python train.py --model="audio frame classifier" --dataset="short pieces for a synthesised band: melody, chords, bass and drums" --train_examples=26041 --gain_aug_db=10 --n_mels=80 --hop_length=160 --input="log_mel" --spec_augment=false --win_length=400 --num_classes=25 --output_stride=4 --arch="tc_resnet" --norm="batchnorm" --activation="leaky_relu" --depths=[3, 6, 3] --kernel_size=7 --stem="single" --widths=[128, 128, 128] --init="kaiming_normal" --residual_init="none" --optimizer="soap" --beta2=0.99 --lr=0.0039 --beta1=0.9 --shampoo_beta=0.95 --eps=1e-08 --precondition_frequency=10 --max_precond_dim=1024 --merge_dims=false --one_sided=true --adamw_lr_other_params=0.0011 --grad_clip=5.0 --ema_decay=0.999 --steps=30500 --batch_size=128 --epochs=149.9 --lr_schedule="wsd" --decay_fraction=0.3 --final_lr_fraction=0 --warmup_steps=910 --weight_decay=0.009 --adamw_weight_decay_other_params=0
Rows from block 8 of a small audio frame classifier, named by matrix and row number. Rows with one number belong to one channel. Each number is 128 + 24 x the weight over its row's rms, rounded and kept within 0 to 255. All counts start at 0. Numbers have three digits each. After the name is the row's rms in percent of the matrix's.
After each channel's rows are labels from the 100 clips, of 14976, where the channel reaches its highest value: "top examples" is what is common among them. Only what is clearly more common there than usual is listed. The data: short pieces for a synthesised band: melody, chords, bass and drums.
# convs0: first width-7 conv (model.blocks.8.convs.0.weight, 128x128x7, each kernel summed), inputs 0-127
# convs1: second width-7 conv (model.blocks.8.convs.1.weight, 128x128x7, transposed, each kernel summed), outputs 0-127

convs0.82 080:130134109106056179086111118109151145163112099089135151113088130112145123157082143145144164100115144136107120115149148149131159135105105126117106115149090153083167109122129135122117148151131117113117151063155146156115136099131139128144116093131139173126143101141144116081123152134131159141127108128136124120105083155102141169133089104141137090102096175124132129138144143099085128150157
convs1.82 115:138157061130112109166116107100110123139092138103144145097120101156097107128134159105119134091112121127114111077129094087123076108122092136123141080099121169173105086110064140124135148132095124118083104118139112151135125124099140135126115115115127101135131149174118126120106086115098116123144108124090124147098102118132113110139128129066107099122131122100164136079139100120124138102118
top examples: tempo: 110 to 120 bpm

convs0.53 077:181107143186113134095110118148109112083092099172154102152128158118107136081094165112113106128124135117153130127126145130133133141106125121119141134083121089139133167129122129117140144126086122127127128114117115202119146115095122139079127115141103125137141096159146101126118163120099131118155131126106081131114126089124191131129137085117083094132157142109158140131103151157162098152156
convs1.53 118:102118122117118095115129118125143129125150165083115145137127173144123142126143150130161121104116102116112115129177094154132048143088109163123116120090151124123145126168129133117139177129153161126154146125132140104116151088119127126102126130128123107096109091123155103162147104116070148156147145126110145120073149099117116092120139091145074148141153089103150175116124152116098116150095
top examples: tempo: 130 to 140 bpm; tempo: 120 to 130 bpm

convs0.109 091:154110145124207146146146159103149137147158106092110169089128121103130123096105146149097159118116105091191114129104126152128126091084123145107147089126101082177159123129142105144079140133132136150129163127098144134128137099107126122151132139148122121175146152114113172130150130123127156131106171119119152129101137108121156131127120102123110147121098153130118160171112111171145116079132
convs1.109 101:116106130129099087131144168122133173111109129130100081128151107082153130111120133159134129108098093109142132150151105103066088135126101175125122125114085110132086106143114118119121178120106106167113156107158129098113113124119139150108111134121123109133193204128149133108103155150139122098113121122144120123109144144112154128112166088130131121122125130141121146128085111168155181141104
top examples: key: D# major; tempo: 150 to 160 bpm; tempo: 160 to 170 bpm

convs0.99 113:105125099131157106131149161151083126126100118111103099149133133106120111134131084141134104161213177142100156110149119119114136086102112133115106094101118101138124138133101088144127137132140135132133117110100137119109121172079115133115127130153155139152123100123155116146130099142089141067147165124152081130133122131095124148151132141134154124113148129151067158080101134174115139157099
convs1.99 096:139151113131117118130183155116126164115146116138113181151089135089130119156102148142112097142164105126149131098119140125116150144121164196107097112142139112132145155085150108129149147177109138129118118146121158117080099114144092083081155141136151123127127043136136153137148125105154146093110106127125111136132081129113121147124166116122129146095137131120079080148116141126132125116148
top examples: key: C# minor; key: A major

convs0.41 111:108110147083170159121115098104111120167104186095076135115154136123137119147113156135155149155119105121135091127146140141100126081141127126132109118117139154113186130134145135122128097130117145138132109159108113064132121100116115131105125154105117171090093075140119101087110114127141112130111146138138137107102178149066144119122116114144144153135113159138165133125146183133121133150170
convs1.41 112:098165115090149113106136109098071100156113150105112141138140131115143075078120122108136148100107120116121116123110143143108099144100148089135090090083120122153116152129107137124147093121082147119096103148091123124123111117135134128161092072111110121103159144082152102122114111118127146141127138122071120142120101134124102052116141134107123111126108127089088117096148088112102134128129
top examples: tempo: 90 to 100 bpm; tempo: 100 to 110 bpm

convs0.26 092:135125108091121174112116104100113106151107099077103108122108131113109117117110130130119201103134118136116102133174133126115057111124128109118098142199101143103146123132178129127128078128129136114120111087100109148134108125133118125111120136146113139144162146115119140100118100116131119110115102133118140099152097149105140170135129095116138085121088161123114120088115127101057105105161
convs1.26 124:121138095073141123119157104094112112152087187081131127129145109120120110115127129112131117101079147116118081122145116114101091145112093102138100105119118137158146088133111116122114118101087138164090129131114135134135119087111127157124115115109118079106153122136143136127132117104093124159140135118078095128104129112128090102055132149125130129132159105113137137086167104090077120156106
top examples: tempo: 110 to 120 bpm

convs0.90 105:127110137121118149138175093130142104133139127147102118087104126080092124101140116123169158084136179150130166082140137093103121120115091144126124080180163145115129173130101184130118128119153129130126130174094151143122142097140105124128139138102162143133144124117155083171156155121099149123087102116147160106110138154113170142095144136118152119141131134170160109143133127166139125145112
convs1.90 093:116129139127156114119185162101134164114146108119150106139145144050109148142137136111140155109119100144112094076085129095095135118130090147127136098139103156135150092112130119115159108168156172129143162134130152141119115095127102107113116122154151120133159129119114092142122151123163149096127147138096117130136086109080133120156176158127134128115130169117163075130087122171144137140112
top examples: key: C# minor; key: A major

convs0.13 119:114130157151111125150098098106147088143161165134130137125150117146080131129169124130126144138130130135127159096109139107111187123127123112095146137140132166113148125128112090141149134140132070148090140095150146161146112161102106094162138094121178138142109129118138103133170095054141097124133123138146129128115110149115138154130167136118171126085167105141112141163167141164101124154162
convs1.13 080:102140123110147094127114108136145122102143151150131129133148128140072127094145093093125104113102129142113149125087142091124150121144101121095119121146116125123131144108137061153174151119119103126114134121146187135123117110068083118082128083131130138136147108113107131122099116083136100087089101132122124149148126119136144148173154162072138133066088095110103110138105116124127154113135
top examples: key: C# minor; key: G# minor

convs0.72 110:146112135127167150123147115082100139121145157117134120112122136131114138099146108121155117128126079132095164133095131103159099125137138179114113091119094126130140091113138144130072097118126153123124153104136124148134092091112140114127152146131167111129161154121121147153134083098115152090131097099120138141143147097072172089101116111120130115092124160148126139195169137166182133094128
convs1.72 101:104142111115104106106104174098124164168144110119112135152150118139132154109121103128120108111110120178127148147101149077118091147123097153132092121141130103135131118102164111088116061094118141116120161100095141125102096106125119131114123174103130124087191142109094137157135142113140117117131107099169104163151096116120130114114164160102181119098124118167118113142138148147139146093148
top examples: key: C# minor; tempo: 140 to 150 bpm

convs0.88 086:082129127143114112066099157153166156138160168134189146133127129129143123071107154107120149129160103148117142132148164115110130114170119129097130106135132121114137142152150110116074091129130099153110154092187131111122147102137140120138148161093139143122103109173128126171139120124100102115136132109130107121157114130076153106108157103111192135146146126144148148134145149142088130135149
convs1.88 094:103121109124098082116135123153153103101139112130145151147172129170124119093130146137129123115110126125104123129152162103110091113150159129095112099107190087157147146135125144139113146070150178143112106125101152064146124105120159114139139151153141144121171116139105141115151167074122093102130122135104164152108150114134152137107100130132094118164134175110144150112164142092129094133119
top examples: tempo: 100 to 110 bpm

convs0.7 088:098110148116137139186091132154167122138196180107110082138109154099144108108110131130123094142094115132149110127117154129100126130106168126138146122139115152146137117144156118141137136114150108138134111150086129162121109140121113098088148129141128158130138089134123116112113062104077103128138160153116122156078135098137157122110132143117108131105152136169169155107163122142105145180167
convs1.7 096:167120092127190094106130111162130068130119143130100073103110177126094142139132110101125140152157108145142144112165120145133077109114163139096100149095128108146133108129122128168117144141145144139116111107120139125190120142191125135152131161134086098097119139144153136104132104106117148151122160122093114097084146149117145085135120152144150152129159113123120157115092152133130124121107
top examples: tempo: 110 to 120 bpm

convs0.46 112:142083166163116142077141150159126154134098165138112116088178140133128150067151127137124139131123150098121137141155102122119109145129127161117160145100119113131122119113081123104153126112142137102080133156156146170132139108135125151102158104095148140120073152140092131110140124093150101122095132104074171100108117149164144123119152133097123104139104137140161109095118147077123131137165
convs1.46 092:101112152113122111146130120107129137133113095182146151150150152101125148099147137123137116116107118039108151154169158099104158126128133133117127140126114141157131146118072131100139136124139100109159059143191109132153110137092145108160116109127127141124115132131084135102126114154106122173127142133079174149145102149152120091138164115148132120122153119099128160108142135094103124100162
top examples: tempo: 90 to 100 bpm; tempo: 100 to 110 bpm

convs0.1 099:096100162135117120129123136080092107152099099093063092073154123133138131071125140118119135098151110142123134135129132151128115092136134139103193140120114123113170107110109139112129079146155154129084087155088153096149146111146130135094118102128130151135138129094135093089123080131152124128097124149150152137113122114133150105137153120124128164130099138126168107079165145137115108146146
convs1.1 097:115121113138119138125164112114101091175129142103130108154117092130124142098090142123169160121107154114149160111108133170114147102109124092161176136134133116149149161155094126153152112157083130131093126175131115132126151102097124141130069111096131161174140110101136099147111095189149141118123118137115119122158128140156109094112171101145139146176092145122147158124142093152129122165128
top examples: tempo: 90 to 100 bpm

convs0.73 081:109128104086126184094151108122134099160133100093097086104119170118125119103142150121152116111123085151139103132126072116135133183160153119126149123136135152083175161122094145130140123130111117145159132111139124087142125130115143123151098111119155144134119134104156179146144117105172099131145121137147146156117081159086091147118136150157147087109127134103174137131090154142088111135131
convs1.73 102:111117116138115119132113095095085095143103182177115109136115114147130108127125147122122106085092158086111140138172131151123121135089122111157127152123095132164127130149169117107119103150086074075114141158087169138114104150101112112116097080104098156138138134126145111137077133098152125122144159137106124126150095114112104111130137079117135153119141094081119084107126113135116139109135
top examples: tempo: 90 to 100 bpm; tempo: 80 to 90 bpm

convs0.107 081:145132142117086146087158156143142111116101088125130102102172155119121150165132113124129125115131162143117091134134136143145086099124145116115138135163110134078165162124124150145133129124137139125160095084085153135119119068101147115101108124097116145101121153119112084113122117136154156132103129133102150158143114149098124110117122109117128025142099102156122104109137114113136110141184
convs1.107 094:124146145147116118125125161114141076162101162128119109109117117139141132109154118122164158136129101117106166121115112084131107103126161125121135129111102163132094134158102117134103138113141078094124133126129156101136097069143130176114140096152072106142103135090108110099090109148131147176122130144143137133109159143116094154188156157131108169130104129153170150134143090094114130151168
top examples: tempo: 160 to 170 bpm

convs0.2 091:126163055070098147096135147114118139160127078092155147115104120128164124151141121138136115146146116122133126133128143124123157115148155139105114117102123096096100139126131121119127132148103133142163156131165114046139129096127144140130147138161156120160130126106132094134126110123114106100077119116142133137089110145104113125148118125142104062145102071143137162146065112152110132105120
convs1.2 119:075132139071170121113113117098109134162108135107128111133135166125131069133111103111087131088121091123131109136150166100119118102097104152148094113161122106120155135180138111127121106070097107125122101139117140139111105142134114129160105113157107149093149129143182149109115112112135134160122130130117105127132135132158087141138120114119114099097147178127113138090166096094100177118155
top examples: tempo: 100 to 110 bpm

convs0.117 092:155131091162119134054118151117121103137152119126094094143080136103114144090105180128143093152128164148095145117137140105178139130104116090130144128153159133141085143120119141124140136113115112124171139086124128141143123141133127129163152140135068130108110135160094096153140104114153138124201123146105083127177147127101112148116132109168095118122137119121119128114133169122118134128088
convs1.117 103:119125115123119128141131135118161098093083122136122167119087167110091160156127103134102110115112142146118113167168129148105147153121143107113118130106147118141142109112134155154126153108123132118144127073063104127169074147142128135104103113105106152093100117119126140132163155128099079113141170091142130148118089115159088150106073118139125142176143121122093131124102102114125081089130
top examples: tempo: 160 to 170 bpm; key: C# major

convs0.77 078:124069133137147170108111103101137070131118140131141110098137126125123126122106148077172151141152132118148101117121171140095090126101148090155148104082076137146153103152145120165117098111173135137094170123080132093132118132159141133115162154159130137164123107150089097144141138135152139117160116151119147119129164142115159125122092106107087130145125138146151122136136149126109162094162
convs1.77 091:132124175109135082125155128108115149154115093126095073148096110148157126103094127174148133128119138122124117152118118136091117055109136097160077146113102116154122164179141109148093119131126110161110155170147157122097132083121104163114115142123135149130156128127160085146115115155129124118138133139121110113103131132145149048147144111152109166125112122133154117151117147163142153130130
top examples: tempo: 90 to 100 bpm

convs0.28 089:079130125056120145083128142065145097163135039123099152129118119137143121113139167148098151114113127126119120117129148135124151163135109112099118126108104136086132122149126131159096134108127129157113134139119127075130153106120124112143156169140123114154126129139105093126150121153135142107094110120142127108086094127147093161163124141144105121135121148131137153114084117107119148057098
convs1.28 097:120080127164140114169105074141126133113110101107103069127125109122115095109084126110113120123109099112131127144141141107118145114115151107135124086139114100169118116180132115119164104102123100148098144143110150125113101110103109117160107130171129140089157125197194114111135095179141145080119132124125066107117085127142120131112160106130115122111138116153125111117145136138109144120109
top examples: tempo: 130 to 140 bpm

convs0.0 082:182137129128159098136127145111130080071151093109173131140138135123124133140150131120111111133116168134124133127112120130189139140118126119132113156151187136139130080128117118124152139157086119122148127089138109119132133151142138142154129125114133130152148167143105114149127135138169162114126131133122123144209128155143059086139108149134087087114113095122088139180090124114121118111092
convs1.0 098:129109112127141088125128158129141111087126174096127083131124161114101096147103129131116124151095136108106118106126073105072067101105103105129130158090128105112122128112131128127144133138093135104139118130125142145171127108109115100114146141076110112117122127079133100099119155095105101182125153148131133165103114122117092137162163107145085172098141115111148121105106096122089101141099
top examples: tempo: 130 to 140 bpm; tempo: 120 to 130 bpm

convs0.64 086:145138104110075101133087126144123145120105111118099124115139099111148110189089161111100139134123115135114177148137171137094123130119123153084087173097125157149128166160084098134128124115134156170123115095125143134145133133099122144125130143145142106153168086161145103129119142116116126102142127127136148120109079145127090195163139130131148126139179103095115136110087109112109131103109
convs1.64 095:124150094140094141126141044122141105097102130125128104072114128130123113129090171078104093144115164092103103127109119164101128141134114162132137106104097126138122097155116138183189107125139164127138131138141140138120121134125128124129124111155149102132164114169149081093131098104095111102111124110134118079122080106112119132113133135136089136119151123140114127111111121118090092105092
top examples: tempo: 160 to 170 bpm; key: A major